{"method": "mae", "encoder_bias": "all", "encoder_patch_size": [2, 2], "encoder_layers": 10, "lr": 0.028, "batch_size": 128}
Rows from block 3 of the encoder, named by matrix and row number. Rows with one number belong to one neuron. Each number is 500 + 50 x the weight over its row's rms, rounded and kept within 0 to 999. All counts start at 0. Numbers have three digits each. After the name is the row's rms in percent of the matrix's.
# fc1: MLP up (encoder.blocks.3.mlp.fc1.weight, 320x160), inputs 80-159
# fc2: MLP down (encoder.blocks.3.mlp.fc2.weight, 160x320, transposed), outputs 80-159
fc1.91 097:586534607447492429522554594578457517509507502551487483592447500473543501425586594569475496522431506531461587480517589474484513529498471560499572470461492437520519477488495508516491464491488489477524555456531462480422529481545573571390445537
fc1.92 090:472618538415446433409559521497487519465526562501453488540457480465560581465508508504421544407610509514440603456489491456537509448507506562440532528506513465546464579392507462460554483474483466551454540547509536491438524456533538460567528534
fc1.93 098:466510458521526472536539561522534550561477548491513474595535505420408497520477554445501463516513545530542392437447435485489593487475476595415474538509468504479501564437521465499454509476541433552497521533561533381430443467449462519500446518
fc1.94 091:580454464546470459523495447578540542525426512493489476550527515534471548407484486547503511553565364445515472518584444496538409629539561480391452468560535442509490467562454479553509506543439444472505519548500431481478526511438507623428471447
fc1.95 104:566510453451456387545539484496477657412493495542469511517509549550439430447612555538515530487444600477502469522530534578503384471525519437515508435492439384556584502467470433473517551521511474468482465586506521541591467494438478465377456536
fc1.99 083:494435420470600496503539476409574472440488482528560437482471488538539531518548538480427522490470524517575486547468510513455479545450523534473508500575472562536564521495457414515478439453480502629531401475432508553537555506593556462457465510
fc1.100 046:528479423453499382502459409470421505511460573480547505486465527490536537433497504456428462458573561456487528464532449525468510442507449583473484501476470454597467492432513556575416457499505523546494406571454515570599505449502613493474449468
fc1.102 086:445572473453534472491455457451498522557508568580554463465401445515588464499482464562498450472398503495551465566536493496517507595509500475529466439560469470525428412494451509523524554437430591538529429539501482483501485559462593495468466438
fc1.103 123:460522431474501419454508456517565461444486597452566516417545546514488503501451503522580513516552454398411453559522445501488529492454468536454523438574501600501560624494525455476477530516492420443433534459479582498483482524509441624522545515
fc1.104 091:458531487509449517529476493431476478604488485497426502541511579531505528507514613495507484465494513516533410493515445496548490494505511493498637488450494577423515539476507522575363423470485406411480427473457446509529441559455462516484429624
fc1.105 104:514406342509532528584545460571509477423482579499522456462543472513505487545468396449449480443473434467528487492473467440438549493461532453477468507580537467473556486511566543556475527479508527452541549445504477586565576546589483420515578567
fc1.106 105:436558493573470431487463423475459420466563546481559564529508492510502513507504462424517521463437382473529484516494548476561535444522546493608572501520506455499437476560572429408508567468494547492452541496448525423470504500468470508578535485
fc1.108 102:526523404486499551557493562528492600632524475572495505562522536545607525428472545479514453502416506469455507483509502503415478514481492495509442518539469367484493529477525519548468456499499438485420501541466439480534547589430549529489456539
fc1.109 073:574469424498379518427560478482498481432517491525442475516421551545574538525554468483426475526545476439435519476467498515463473565468526524470508507477446471508440496549582460500431455489489584596541423428473444549543473432478478483545461512
fc1.110 044:579563483506515456570524467554557510488447590450502544484541516540466459499519408449561453508531428435521453448517436446416527556504572506429449561449547537590442502426377458495393549474554496517427423583491538422470473484489467555498488521
fc1.111 110:454465370548476544419496401483547439453480473538567513495509528495518567577500491435486529549559491471563495537506563406557457479511587459569459408478536519548417431588493484481469502474435464404482370525497493500489494522460516518520522423
fc1.112 102:558514533446537539512495468592548460512541473516507575485597567534511575394514495505546407612533562538489466494532505453572511534547424517493459549591546528512537449502523463495457474444503435429575563486500551395507538506468533487507439488
fc2.91 095:455393442513457531491443432427493552482426464472422509466598482581471474510493486431451528433599516481538431515537417490461487456551515494502493497578459529455510411498507473489557487533565478591503485482508483437564592471417501502579532471
fc2.92 090:517592493486602525498425496569530529451413416548482487385556453550541536547480403510532482476479454439526350514462465541502534457597501498466569507448459583428425431527464534627443499484509511536562443511513496482515403479436472510394502489
fc2.93 104:488500444472568460527514542505516448563424532431416567517429443476503528521431459506500533523436431410541438550538414564533561397497525509499497508549471509479520475466522435475463565525543502620511546571551458447417597526479409565569442519
fc2.94 087:530584537563518502484527474543450589532462540473577534446489472473514536461497483456498504397455452607498506556548540547415464539503603567553427456495514497554561455452448546485497477555568485442540501476533460389520550536416539507541516394
fc2.95 099:563502509516530505479521524422531540596554511483526511496483479494481556558513479579510488531584442489461462591530504561389515434470554564432551442475461464597491530554465552574475447599515491517405444448541558412438563500580474444589573534
fc2.99 082:516600569440437555480472490519447595612506463488406585441451395439509448540516538565545571488477522445458581416481553409583532531467477588495496564483520479440390461462510580483466575522453484487505490539580488415472502538460450403516487480
fc2.100 047:459460480504556433560545505499473440486503515443418556441612532491428454583425449420470497506541500531470616529473532534512460544477527502528435469463561633589449382459472512510447462527533456524472427510515554540495554420537456465463515454
fc2.102 085:432451528505478585535537488388515549448399487442461447501482506533557555528544515481465512521579519525390534570480579528509480433484566544445425583537408410488517468471516510434490481463458488485524523441557515588577524458547580453471490535
fc2.103 132:474455490484406483414474474518469461483412469561508449468496572518577579447465527514552595611474488501463585529426473535437556523565429473494442485532443479482443546540511423467549513574492489594436573482526489526530535453445425567484518463
fc2.104 095:488558478463481543421446503560493578519440509498457444466433459507507442377531492586497481518487468559487524547472485531487534550407493554630408585575459464542430466543470526442551369485526559600419443530528491463477536484542450468453529460
fc2.105 102:472507509526498438493464535489463549477536515489480517543442507475498573455484484590549527492494541401522473434519562642565490432568499528425565526438579459478444483488442488521529512490506493568577596501474505455387508418368509517447496462
fc2.106 098:545413526482547554530446582538520473523502459476504435450458473477532494465534502522423506617543510539523510432486411465529559495495493488448439479519494499627550515530458527432494419508448458581493503525515491617563492451455474573499397539
fc2.108 109:540588588518493475516557477452431436471471499452534410502505499394430469466529550543533527518551482510454407497559467515589536539531504586525516439463427600457450442448529479495492629455439500444510483403487553541548453517446457509437403500
fc2.109 070:479435489519568554494463603488514472502536480483431600511463509522536470453491489622508505423541499529459452553560559517526407501551481462569450464502525505463552496463467592505479468505525502377469586526459473526519527489539435498530509521
fc2.110 042:422535475543555578519535573472542490465586495500499624480459437464476480541511569477530481553535476421424403448463566512593535458555455504428473581532439552443502543539485504537502489508570479446627485494484444520490510445534563536557464469
fc2.111 100:572500535462522481508509489425493582406528534534396512558614480506426452547558450474445555511518442548427496590461526541510560523542475519498410521427424454486477549500480485497575516523531537527569532411514442524517484533470578440469476552
fc2.112 104:468595595522479420548540530565506411501596507466437530411473449459496417525449522439519538517441568468473476527363473557474495562610380579568477462502478486511554502546446413509624540548490509576481443460530401493528448504530519557518530478